A small image classifier, trained from scratch.
Data: trained on drawn small creatures on textured ground, 50862 training examples, 9.1 epochs.
Rows from block 3 of a small image classifier, named by matrix and row number. Rows with one number belong to one neuron. Each number is 128 + 32 x the weight over its row's rms, rounded and kept within 0 to 255. All counts start at 0.
After each neuron's rows are labels from the 100 images, of 14976, where the neuron reaches its largest size: "colour at peak" is the nearest of a few named colours to the mean colour under the peak; "peak on" is the class under the peak. Only what is clearly more common there than usual is listed. The data: drawn small creatures on textured ground. In brackets: how many of the 100.
# gate: MLP gate (model.blocks.3.mlp.gate.weight, 208x80), inputs 0-79
# fc1: MLP up (model.blocks.3.mlp.fc1.weight, 208x80), inputs 0-79
# fc2: MLP down (model.blocks.3.mlp.fc2.weight, 80x208, transposed), outputs 0-79

gate.24 [ 75 151  87 143 177 154 102  93 203 128 113  94 118 122 138  99 132  99 160 119 128 134  76 132 116 157  79 131 181 116 109 148  72 131 136 133 163 174 108  74 119 170  63 128 145 103 102 108 129 144 114  84 100 187  87 141 120 140 151 142 113 138 131 157  81 188 161 109  74 113  95 136  81 178 162 126  82 122 167 176]
fc1.24 [198 114  97 111 109 153 167 138 109  79  87 136  71 152 133 128 113 137  67  91  58 145 154 155 158 118 139 141 107 131 117 165 151 156  83  93  99 113 135 131 185 129  96  98 138 126 113 199 145  91 151 136 138  82 177 123 129  79 130  75 178 124 120 108 175  55 168 125 157  94 116  89 142 159 144 144 135  98 121  77]
fc2.24 [110  59 105  82  56 136 101 159  88  95 141 120  98 137 152  74 102 117 131 125 152 115 197 174 160 163 134 152 126 134 133 100 163 113 107  96  99 120 151  84 131 100 163 154 120 127 210 178  75 183  93  71 113 164 159 166 104 130 130 140 153  79  92 118 165 148 150 137 103 154 120 122  70 170 154 127 128 141 119 145]
colour at peak: cyan (28); yellow (25)
peak on: body (100)

gate.182 [138 117 199  88  69 165 140 100 150  80 125 125 115 176 108 128 168 133 149 160 138 145 115 108 169 165  85 160 118 141 121 108 160 106 120 103  99  68 145 139  80 182 135 158 102 139 186 129 141 189  66 111 149 126  89 142 114 122 113 104 132 101 156 178 138  87 131  89 137  75 142 204 130 158 125 118 124  95 149  54]
fc1.182 [149 109 148 139  86 160 194 117 138 149 144 169  98 183 146 122 143  90 170 133 102 160 148  96 126 169  94  82 128 115  96 123 185 106 135  53  98  73 135 189  97 144 132 191 115 134 189 148 131 144  38 108 144 105 101 119  94  96 107  83 157 130  93 148 164  85 153 129 141  87 146 124 103 113 119 137 152 128 165  99]
fc2.182 [136 113  93 173 190 124 158  97 137 144 113 185 173 106 107 159 135 143 119  61 114 119 130 177  99 160 159 180 105  96 170 134  77  60  97 113 101 147 174 124 148  63 129 105 131 113  99 157  95  80 184  97  57 150 130 105 141 149 134 159 142 158 147 124  60 166 120 153 126 124 142 119  90 108 166 131 122  96 153 161]
colour at peak: purple (37)
peak on: body (97)

gate.32 [112 101 123 140  99 141 115 125 177 142 150 132 199 134 139 130 118  71 120 165  81  81 188 150 126 125 165 123 191 128 186 137 127 110 179 116 117 142 131 134 194  56  81 125 194 111 113  97  97 138 143 110  97  94 110 183  59 128 149 121 154  63 171 136  91 149 131 111 117 144 126 114 121 165 137 140 146  77 106  95]
fc1.32 [139 169 135  59 102  75  69 124 104 163  90 141  79 142 100 135 114 153 118 156 151 144 109 147  82 133 159 133  74 173 105 109 174 143 119 141 134 114 168 168 139 181 160 132  95  62 103 112 125 111 143 119 107 177 120  85 142  80 152 157 131 113 175 164 142 112 159 153 116  91 101 186 100  83 117  86 102 195 177 135]
fc2.32 [113  89 122 128 107 137 112 173 105 106 128 136 153 174  99 116 196 123 182 108 123 154 108 102 153  72  98 126 135 136 154  97 109 180 104  82 186 168 142  97 121 136 187 144 106 127 139 140  99 149 127  90 142 149 220  94 102 140 184 124 162 161 105 140  85 127  88  42 169 104  87 112 171  85 115 122 123 113 149 107]
colour at peak: brown (62)
peak on: body (93)

gate.105 [113  95 102  93 135 148  80 142 143  80 150  60 211 161 153 159 151 115 121 150  95 152  84 146 155 134 114 124 113 140 120 120 127  99  93  93  78 109 142 166 155 173  97  93 169  69 138 111 139 105 107 153 120 188 147  82 156 174 150 158 108 137 160 163 117 130  89 107 123  62 106  73 169 121 131 138 195 103 171 133]
fc1.105 [136  99  86 163 140 167 117 161 100 115 129 173 149 194  88 147 140 127  99  77 153 142 117 120  86  97 153 187  98 108  82 109 125 164  97 159  98 132 162  83 100 129 162 173 152 138 128 130 167 153  72 133 126 134 122  90 148 105 117 152 136 144 163  62 167 184 109 135 114 118 127 174 143 107 149  90 108  11 140 136]
fc2.105 [164  74 116 190  91 137  84  95 138 117 145 109  95  76 133 150 144 126  99 145 106 139 100  57 182 134 191 118 149 135 146 107 147 148 140  46 132 120  83 108  95 107 131 116 150 160 138 103 186 136  89 146 122  93 140 179 168 128 183 128 149 142  71 140 111 182 155 202 152 123 111 168  89 139 115  85 121 123 110 134]
colour at peak: green (30)
peak on: body (99)

gate.115 [120  83 122 136 122 109 210 125 160 149 170 131 135 145  42 113 111 138  99  76  82 147 176 142 120 152 206 140 122  42 150 148  76 142 117 120  75  88 170 168 108 111 147 124 141 125 129 175 126  90 148 144 101 149 122 116 103 129 178 105 123 133 126 131 114  95 161  95 149 122 202  88 171 142 133  87 109 120 120 153]
fc1.115 [146 174 112  82 135  80 105 191  31 155  92 170 100 109 131 105 118 126 126 149  98 117 116 153 134 154 125  70 116 189 108 126 116  99 103 136 152 118 157 123 126 115 126 111 130 149 155 100 190 196 129 141 148 110 142  69 129  94  72 143 131 145 188 159 158 141 160 167 110 118  83 179  88 117 110  89 141 178 154  96]
fc2.115 [129  92 133 154 175 185 135  65  77 114 152  99 108 136  82 146 179 204 198  71 118 165 116 146 134 103 141 100 152 139 136 124  65 119 163 171 122 146 163 102 130 139 142 124  91  93  98 124 125 109 186 148 154 118 180 133  88 126 170 117 123 136 103 121  97  97 110  73 140 105 154 104 202  86  94 154 132 135 123  98]
colour at peak: brown (79)
peak on: body (100)

gate.192 [165 159  94 165 120 134  70 192 130 151  87 104 129  85 118 126 187 108 128 128 137 136 118 123  62  94 199 132 140 176 145 132 165  98 198 154  82 126 154 118  66 132 157 138 101  91 123 120 161  81 140 137  76 164 138 112 133 120 148 126 154 130 107 133 150 106 116 136 124 164  81  96  85 150 191  72 138 113 157  67]
fc1.192 [ 98 115  99 143 152 127 156 150 110 143 163 162 138 181 154 149  97 159 130  91 101 112 115  80 160  97 154 141 170  82 138 142 136 160 125 115 162 140 133 131  90 168  96 141  92  80  81 130 128 118 204  60 113 126 211 166 142 181 154 135 117 104 155 132 121 181 152 128 146  61 121  88 112 125  80  90  94 111 146 196]
fc2.192 [121 133 190 159 129 154 161 122 150 153  99 161 154 120 121 137  90  88 131 114 162 127  96  97 173 155 102  77  92 184 117 112 110  96 151 115 138 167 163 119 162 136 113 129 132 126  69 122  74  84 170 155  79 116 169  75 140 122 140 129 161 114 154 109 128 176 129  94  94  88 216 190 147 110  78  74 141 161 155  94]
colour at peak: purple (39)
peak on: body (100)

gate.172 [150  99 164  88 164 139 103 195 108 105  92  78  93 143 118 125 121 141 106 160 111 143 134 149 149 100 149 124 134 140 108 127 141 145 118 156 153 158 141 143  79 182 133  87 199 113 146 145 111  75 149 156  95 193 159 101  88  94 104  78 194  98 163 163 157 155 149 116  44 142 136 143  70 150 143  81 100 140  87 103]
fc1.172 [140 108 171  84 140 106 107 119 106 117 176 132 162  76 146  53 121  94 179 144 118 129 202 146 156  74 141 138  83  50 137 109  92 125 130 110 118 161  78  98 156 110 109 127 144 119  93 134 113 162 132  78 157  72 104 163 110 157 152 147 128 133 204 156 115 137 148 111 134 115 165 135 118  85 135 144 195 144 114 189]
fc2.172 [114 152  95  98  68 110 144 121 153 148 148 133 188  45 200 137 169  96 154 122  81 124 142 102 104 133 116 125  93 103 149 124 122 110 179 161 119 131 104  73 117 125 121 149 131 110 118 167 139 180 140 157 119 176 112 121 154 157  84  77  69 126 167 107 120 102  99 167  81 142  61 149 135 173 175  97 118 167 175 143]
colour at peak: green (35)
peak on: body (99)

gate.71 [181 193 125 133 155 125 142 166 135 167 135 144 164 101 187 133 111  86 138  80 103 164  91 116 148 133 156 147 139 109 158 148 116 172 101  85  78 172 141 155 130 151 128 141 195 119 139  81  50  83 142 110 115 117  83 129 163 112 116 157  92 137 108 125 140 126 157 167 159  87 153  45 138  76  59 141 145 140 121 109]
fc1.71 [156 214 143 175 100 142  86 136 156 116 198 132 122 125 131 147 144 106 139 120 144 143  85 127 117 152 100 114  82 107 155  85 153  95 161  82 152 137 148 152 115 150 156  84  99 100 131 134 170 149 120 113 169  92 112  84 192 176  93 107 137 176 137 123 156 108 150 127  84 130  92  63 106  91  75 168 162 187  99 171]
fc2.71 [138  77 104 147 109 163 133 180  92 178 134 129 131  84  86 139 150 110 169 109 150 109  86  98 120 107 145 160 112 131 118 125 160 104 118  82 160 118 117  80 184 107  84 131 178 150 149 150 121 167 138  87 114 209 207 117 124 209  81 100 148 126  98 146 103 143 102 140 132  91 135 144 150  60  69 157 150 128 146 125]
colour at peak: black (44)
peak on: limb or head (59)

gate.67 [ 79 114 144 178 125  70 136 146 124 152  56 133 153 105 111 143 133 128  57  99  81 187  85 134 127 153 147 143 114 128 151 116 132 142 204 139 129 120  88 165 126 151 180 194 163 132 138  83 135 110  99 142 136  87 112 108 158 123 202 124 112 178 128 105 135  68 141  89 186  78 106 116 168 154 108  97 113 126 131 109]
fc1.67 [116 150 113 139 126 185  85  67 119  96  98  90 171 115 129 128 170 150 119 128 116 177  94 137 140 144 120 159 113 208 124  53 117 104 120 155 107  87 126 110 135 134 161 145 185 139 119 128 115  97 124 143 101  66 108  72 198 145 195 177  57 145 108 101 178  99 129 132 180 139  82 156 134 137 124 139 105 120 141 138]
fc2.67 [ 80 178 144 154 154 169  83 126 144 129 130 158 154  88 115 132 155 101  93 224 108 128  98  98 163 126  86 120  86 107 128 167 153  86  89 155 176 147 145  58  96 111 134 130 148 162 115 113 129 125 161 142 123  44 112  48 133 128 153 113 138 111 124 114 102 131 155 150 147 115 185 113 150 190 171 102 108 149 148  91]
colour at peak: black (74)
peak on: body (93)

gate.168 [121 109 138 110 146 126 211 125  89 141 104  93 134 151  74 161  71 148 158 109  78  85 182 173 115 167 153 144 223 146 185 133 104  80 128 169  99 113 125  98 171  88 125 105 116  87 166 136 117  93 125 124 134 129 118 139 106 108  97 102 145 138 111  87 130 157 152 113  93 139 152 168 115 220 100 148 154 119 118 132]
fc1.168 [173 179 120 106 171 184 109 138 127 101 154 163 151 143  96 139 160 173 101 180  99 146 154  84 106 196 166 112 122 169 117  65 165  97 143 137 136 115  97  54 117 119 141 112 147 130 106 156 125 138  92 160  70 109 115 206 113 174 149 202 128 155 139 133 121 149 145 128 188 115 144 132  92 166 103  89 153 147 127 121]
fc2.168 [117  84 103 165 154 124  88 150 113 112 104 113 170 155 127 104 113 138 122 134 181 138 135 140 109 150 110 108 185  98 139 119  99 181 168 132 116 149 209 139 139  92 192 150 134 105 133 111  71 172 134 135  86 106 147 212 124 138 142 173  80 184 163 117 111 164 198 111  99  90 134 131 178 166 102 115  85 155 162 115]
colour at peak: green (31)
peak on: body (96)

gate.102 [108 153 139 124 152 180 132  77 125 119 133 143 167 117  87  66 160 146 188  97 166 121 167 117 120 111 161 133 119 151 132 177 150 103  98 105 181  85 130 143 172 130  74 117 108 116  62 155  77 107  94 137  89  89 140 168 169 128 194 150 132 152 122 131 116 105 163 116 148 153 167  76 115 108  93 101  49 155 122 178]
fc1.102 [173  81 134 155 143  91  99 104 136 107  44 161  86  93 145 132  87 125 194 117 132  69 172  94  63 143 137 172 144 155 147 132  85  98  87 109 200 123  95 168 131 172 116 138 118 114 125 149 147 145 167 164 138  87  77 125 152 103  97 137 116 130 150 179 138 116 121 158 110 121 121 100 116 146 137 130 137 173 206  92]
fc2.102 [149 101 130  69 134 153 128 128 114 167 123 164 127  99  91 106 152 183 113 115 199 109 136 103 135 138 123 157 152 128 118  65 158 117 168  87 109 147 152 132  54 115 113 139 117 147 172 146 127 165  93  98 186  87  95  68 120 154 108 173 112  80 178 149 100 137 180 171  96 146  71 159  91 156  86 170 128 141  93 155]
colour at peak: black (55)
peak on: body (80)

gate.142 [143 114 148 122 159  31 184 137 132 121 141 131 102  93 158 177 179  83 124 167 105  84  92 207 137 125 163 146 115 191 104 122 174 121 105 119  91 163 118 206 147  90 166  89 134 115  77 135 109 100  87 145 116  92 125 112 142 161 161 117 174 132 104 158 129 113 136 116 124 117  92  94  87 119 109 184 135 117 154 141]
fc1.142 [113 177 176 102 124 145  98 107 131  71  64 131 107 100 147 103 102 114 166 169 143 173 184 162 124 166 133 131 161 174 134 173 118 108 121 110 125  96 136 169  88 129 124  51  73  91  72 131 167 123  94 122 121 139 148 147 115 184 115 159 135 105  75 150 133 160 124 142 100  82 135  81 154 136 157 160 107 167 110 203]
fc2.142 [128 105  94 104 136 100 213 125 124 121 139 104 167  95 165 143 145   3 140 143 113  85 106 170 181  86 132 128  84 113 108 125 157 203  48 147 118 176 132 146 141 132  93 181 130  97  77 128 106  94 117 157 129 126 131 134 101 141 160 152 124 116 136 146 113 123 144 124 130 102 124 163  94 117 123 119 163 175 172 124]
colour at peak: blue (48)
peak on: body (70)

gate.201 [100 159  61 143 148  93 146 142 102 158 118 165 139  69 119 158 123 143 106 138 111  72 145 158 118 147 108 109 111 134 156 148 114 159 152 170 131 127 117 100 130 123 169 125 116 157  76  94 106 204 160 126 105 116 123 131 112 116  38 120 138 192 160 170 162  65 192 181  84  95 102 163 131 132 158  90 139 106 126  73]
fc1.201 [153 178 131 129 158 182 116 146  66 130  68 154 118 128 163 135 119  96 165 156 159 146  95 114 110  57 115 132  99 157 131 170 152 179 102 176 102 167  89 139 134 147 143 132 127 150 116  98 146 167 125 123 168 132 126 106 110  82  60  70 119 149 107 114 193  82  96 169  78 104 127 205 109  83 121 144 141 140 140  95]
fc2.201 [139 110 105 130  80 131 134  80 158 129 133 120 125 116 134 161 214  99 119 153 145 133 109 132 189  94 132 103  80 160 167 151  49 150  53 103 168 101  84 126 112 100 143 104 161 130 170 126 140 144 122 142 129 107 137 145 137 121 132 187 146  82  43 102 134 194 132 128 142  73 139 160 147 141 161  95 124 101 189 144]
colour at peak: red (26)
peak on: body (99)

gate.53 [ 97 122 207 166 107 157  61 131 116  73  73 107 131 162  74 193 127  78 127 134 133 155 112 110 117 151 114  83 134 153 156 128 158 112 132 129 114 133 124 153 110 162 177 197 140  79 201 131  62 128 122 112  86 109 124 115 126 151 119 164  86 134 117 106 154 113 122  68 124 175 103 166 138 113 105 165 118 174 163 134]
fc1.53 [125 131 161  61 144 129 152 117 120 132 143 162  92 100 154  73 178  93 117  84 123  45 171 145  93 149  61 170 139 149 135 134 110 192 107 178 123 115 129  88 131 101 113  77 131 138  63 115 168 138 158 133 191 126 110 139 136 137 182 134 189 126 102  93 105 132 142 146 104 141  86 101 106 164 144 134 146 115 113 197]
fc2.53 [100  80 111 114 138 147 158  95 149 115 134 181 173 160 172 103 140 134 190 127 126 126 138 111 151 107 121 174  94  99 114 152  87 123 117 111 102 171 188 125 176 157 112  88 106 137  85 168 139 120 208 110 118 130 131 128 145 132  93  59 121 145 120  67  74 132 197 169 170  68 123  90  84 147 126  88 139 138 142  91]
colour at peak: grey (92)
peak on: body (35)

gate.104 [ 89 173 126 155  75 149 132  98 137 157 148 105 176 172  89  67 106 105 103  97 124 172 117 159 121 124 135 174 116 117 129 123  89 126 126 156 118 128 111 165  76 123 138 165 142 142 113 119  94 142 163 109  91  83 110  53 128 159 163 126  88  82  95 110 120 179 118 180 174 128 220 114 131 193  93 134 132 119 141 187]
fc1.104 [120 152 154 111 138  84 124 139  99 144 143  34 131 149 156 188 172 136 115 113 166 136 112 134 108 118  77 139 106 170 121 158 148 125 109 190 122 160 150 103 118 174 130  80  94 123  58  85 143  97 102 145 172  99 127 119 173 112 110 167 120 131 158 155 173 114 132  69  93 142 129 160 137  72  83 167 138  79 196 108]
fc2.104 [115  78 125 119 122 118 168 144 216 127 175 111 175 138 135 127 130  93 138 124 126  85 173 123 107  99 167 201  95  62 155 139 118 109 119  97 141  93 100 141 173 115 106 154 133 133 126 135 137 114 119  55 114 152 110 208 140 126 186 115 119 103 114 128  60 111 101 107 168 174 136 123 157 139 126 107 117 128  52 177]
colour at peak: black (98)
peak on: body (83)

gate.42 [126  94 126  51 125 123 125 154 109 159 127 119 120  55 122 117 158  81 105 127 114 158  87 125 147 159 116 143 142 149 138 123 189 115 149 133 162 159 107 102 133 150 205 157 121 180 181 108 191 108 119 145  98 129 149 110 141 100  88 118 175  51 115 148  89 137 167  83 125 168 131 100  98 111 120  89 199 148 116  67]
fc1.42 [152 128 108 114  78 179  98  96 102  91  82 149 114 112 127 142 125 164 104 123 125 130 139  95  70 107 169 159 121 133 141  88 116 131 107 141 123 161 119 119 153  99  93 140 159 149  91 206  92 145 183  84 108 133 114 156 117 153 204 116  95 178 192  61 106 120 148 142 110 148 119 154 144  91 148 197  97 145 134 205]
fc2.42 [112 155 113 124 107  90 169 127 130 139 169  75 147 119 175  98 137 121 118 106 122 196 159 142  86 168  90 133 156 167  60 116 166  79 160 185 128 126  94 126 180 163 178 132 160 142 126 124 142 163  99 147 131 151 124 157 102 105 138 124  85 137  95 139  88 135 144 157  81  78 117 117  85 199  62  79  91 168 108 109]
colour at peak: purple (25)
peak on: body (73)

gate.16 [117 165 166 132 117 105 169 108 112  59 116  88  81  60 133  96 163 162 127 176  88 109 175 154 155 107 160 164  98 115 144 139 138 177 123 158 116 167 137  86 136 152 117 125 103  86  94 114 116 149 131 157  45 141  84  82 130 180 101 105 113 109 147 153 145 110 120 120  78 188 135 159  86 150 118 129 177 178 145  82]
fc1.16 [141 108 163  91  86 153  96 129 150 123 113  83  99  72 135  98 150 122 112 177 173 142  83 139  68 125 122 165 148  92 135 146 181  92 166  91 179  97 150 148 139 103 128 122 134  86  73 126 143 149 137 179 125  60 133 110  87 130 105 113 166  97 125 157 113 136 101 137 134 194 122 157 176 201 118 138 208 162 132 140]
fc2.16 [159 163 144 139 113  92 154  83 191  59 100 118 107  85 127 124 130 106 148 167  75  60 125 124 128  97 128 119 155 160 153 135 131 187 166 133 113 182 133 103 151 123 132 124 106  97  84  79 156 131 135 132  85 164 110 158  75 139 153  85 140  93 132 165 126  88 133  93 165 165  69 149 130 122 161 169 111 204 157  81]
colour at peak: purple (40)
peak on: body (98)

gate.58 [129 120 108 135 160 116 127  36 154 123  93  87 101 148 166 163 170 115  84 148 169 108 121 174 114 109 134 124 187  67 172  81  95 108 137 123 137 188 126 171  98 141 201 152 124 165  66 142 120 143 133 120  73 133 141 109 158  66 103 141 149  93 139  93 106 106  82 115 103 160 144 124 122 186 116 144 179 124 112 120]
fc1.58 [124 110 147 111 117 113 136 180 171  89 159 148 149 108 150 128 103 111 177  91  77 180 135 111 148  93 122 132 124  95 143 117 163  90 161  87 108 152  47 120  99  63 171 121 108 165 209 109 147  92  90 103 177 198 141 133 165 145 109 162 124 112 113 105 135 145 108 168  68 139 122 102 169  88 153 115 148 120  88 165]
fc2.58 [151 117 130 141 201  92 155  26 172 117  55  76  84 140 146 135 153 117 129 132 152 103 118  97 140 143 133  91 120  71 126 137 111 116 155 167 117 139  78 144 135 150 100 189 115 104  82 134 136 189 123 113 141  85 131 128 104 114 106 134 149 131 140 148 155 121 170  90 116 151 106 122  86 166 155 185 155 133 184  63]
colour at peak: grey (48)
peak on: body (29)

gate.190 [139 145 120 101 147 102 128 134  78 109 135 166 106  82 149 104  99 190  98 175 133 151 136 159 106 168  85 141 141 156 158 156 189 130 150 161  83 152  70 120  87 114 198  49 134 165  96 135 150 141 179 159 104 119 125  84 160 129  91 150 109 122 112 134 171  73 110  87 121 126  84 139  43 123 119 140 131 153 160 144]
fc1.190 [123 129 108 147 142 107 172 104  94 158 143 118 108  64 124 113 128 129 109 151 128 160  90 116 123 163 133 147 138 105 159 126 112 112 169 150 161 126 104 102 129 133 171 106 125 131 152 155 114 140 242 179 115 132  89  70 100 108  75 139 124 161  66 169 214 102 109 166  76 106  93 157 111  86 134 172 191 119 139 103]
fc2.190 [114 174 128  91  89 115 114 216 122 163 110  96 141 109 144 135 122 103 154 160 165 104 173 162 102 152  64 166 129 136 133 106 184  76 136 150 108 137 142 131 104 128  62  98 116 136  92 165 107 106 172 112 133 194 141 102 168 101 150  86 102 123 161 101 118  64 121 186 147 153 118 113 118 165 112 104 136  57  78 148]
colour at peak: red (44)
peak on: body (99)

gate.38 [ 92 130 100 198 178 108 143 169 139 115 145  43 130 150 143  93  96 148 131 144 187 186 105 165 124 149 134 118 124 135 116 111  92 136 112 107  79 138 183 117  97  63 165 114 170 155  98  92 130 116 164 170 117 164 127  73 158 102 112  89 154 144 130 157 130  73  96 157 136 140 151 147 121 107  53 134  99  78 158 153]
fc1.38 [142  90 121 116 142 138 110 140 119 208 203 145 170 123  81 155  96  90 142 128 111 117 122 101 108 127 130 117  85  90 129 100 145 164 160 112 116  86  92 102 171 120 117 151  43 166 161 104 104 131 118 144 175 159 202 152  72 133  53 174 132 100 132 135 137 163 117 130 114 166  82  84 127 149 153 103 146 108  85 159]
fc2.38 [122 156 206 112 129 144 182 159 111 192 127 123 107 146 123 123 178 105 157 153 175 142 112 102 114  79 181 132 151  64 165 103 141 157 144 138 124 122 116  63 155 205 121 149 104 163 110 147 114 150 125 104 168 131 101 195  89 109 103 149 197 106 135 119 114 114 119 132  66 112  88 103 123 127 100 165 152 127 182 165]
colour at peak: black (66)
peak on: body (49); limb or head (46)

gate.112 [149 182 138 101 104 130 133 121  86 148 109 127 134  96 101 131 121  89 142 131 108 121  40  89 134 137 108 132 141 121 133 142 153  88 157 179 170 148 158  75 180 125 127 151 153  68 109 145 153 119  93 143  81 130 208  83 202 127  72 102  99 139 154 139 122 170  97 154 163 139  67 159 132 126 117 155 183 132 140  72]
fc1.112 [162 106  73  82 143  69 131  77 145 137 129 118 149 119 125 135 146 104 127  94 147  59 106 134 112 183 155 124 150 102 155 130 101 149 165 119 152 149 147 112 164  81 105 142 142 134 149 163 170 128 138  81  84 119 128  50 148 178  97 156 114 142 134  94 168 220 103 108  70 174 106  73 139 107 119 180 152 151 160 143]
fc2.112 [ 56  87  73  91  94 115 164 123 127 126 196  94 135 138 133  99 147 143  63  93 143  93 156 126 117 152 145 189 107 154 153 115 125 133 164 127 138  82 141 198 108 116 118  82 129  88 120 122  84 128 115 169 120 175 165 119 186 143  96 145 157 126 142 151 103  73 130 155  80 115 189 136  90 129 103 161 137 197 152 115]
colour at peak: purple (68)
peak on: body (99)

gate.199 [161 102 114  86 145 120 147 102  53 115  86  95 117 141 121 153 135 120 128 119 139 217  90 128 122 112 171  94 156 118 123 100  88 144 151 131 100 117  80 170  95 120 141 112 124  95 142 143 121 144 168 172 151 116  74 178 158 132 191 113 100 126  89  75 113 111 181 197 219 104 114 138 121 140  88 145 134 127 176 112]
fc1.199 [ 85  64 138 185 151 103 110 139  94  86 147 170  90  96 121 116 174 121 137 119  74  71 151  96 171 126  94 146  51 169 140 145 209 158 133 178 150 143 166  99 113 120  95  99 115 121 120 104 163 139 134 120 173 149 126  73 187 110 129 129 143 133 121 181 105 128 125 121  87 136 159 141  91 112 127 183 156  91 113 168]
fc2.199 [199 113 132 120 135  98 105 132 111 133  30 127 101  90  90 152 150 111 141 116 122 107 153 193 131 150  83 133 101 165 173  87 105  95 134 153  65 192 137 175 117 149  72 191 113 144 111 127 177 103 151 109  97 123 142 123 123 164 148 119 119 110 126 107  90  93 169 168 125 149  90 204 117 105 132 145 124 159 153  92]
colour at peak: black (100)
peak on: body (92)

gate.173 [145 151  75 162 142 169  95 116 169 132  97  82 139 103 166 145 118  87 139  72 119  90  65 204  91 132 198 151 163 131 155 149 134 135 160 138 107 107 168 178  76  91 161 162 113 116 100 161 113 190  94 134 101 148 165 121 161  57 134 110 133 137 106 156 166 140 143 127 106 162 154 116 100 171  77 140 111 109 106 139]
fc1.173 [117 130 172  97 127 162  77 134 146 155  96 113 164 165 150  71 101 162 175 124 124 140 164 143 172 119  52 112 155 130 185 118 127 133 120  73 160 108 119 138 123 138 144  93  78  91 138 108 108  94  95 140 136 168 147 152 161 135 117 156 116 172  71 125 112 109 139  79 144 156 111 222 112  85 109 162 137 139 207  91]
fc2.173 [ 99 138  71 134  66 113 207 135 144 101 118 117 202 147 103 146 159 100 210 184 130 128  92 172 107 155 117 107 150 148 152 109 118 135 129 159  99 101 120 110 179 148  66 151 165  91 156 116 131 110 170 127 122 141 116 168 121 133 141 144  92 118  83 133 175  84 208 156 159 100 170 126 165 144 108 143 148 150 112 105]
colour at peak: green (51)
peak on: body (38)

gate.55 [121  81 148 158  85 155 151 149  70 114 121 185 152 115 153 150 191  92  84 132 100 101 176 210 144  85 154 109 139 121 153 168  84  90 157 132 111 125 144 139 146  97 113 123 158 151 130 113 147 100 174 144 129 148  97 133 174 103 118 103 116  87 158 149  80 106 121  74 190 179 124 131  87 141 122 169 145 114  93  52]
fc1.55 [138 133 144 159 134 146  90 163 126 111 148 106 149 117 105 176 156 144 120  96 161 164 146 124 102 119 119 100  82 158 131 154 134 134 193 132 119 143 157 117 125 125 180  97  51  61  88 129 102 145 150 129  94 112 120 151 111 190 136 109 178 114  99 148 132 120 127 141 117  64  57 150 124  86 149 184  98  58 210 171]
fc2.55 [127  78 167 142  66 165 103 108  96  73 107 134 177 115 124 131 156 128 142  81  82 140 153 119 161 151 128 157 120 131  99 113 129 127 160 174  76 151 155 189 170 119 141  89  96 122 135 101 120 128 171 143  73 151 111 121 114 149  49 130 224 128  93 151 155  79 108  76 162 116 101 175 116 153 135 137  88 111  96 147]
colour at peak: brown (62)
peak on: body (95)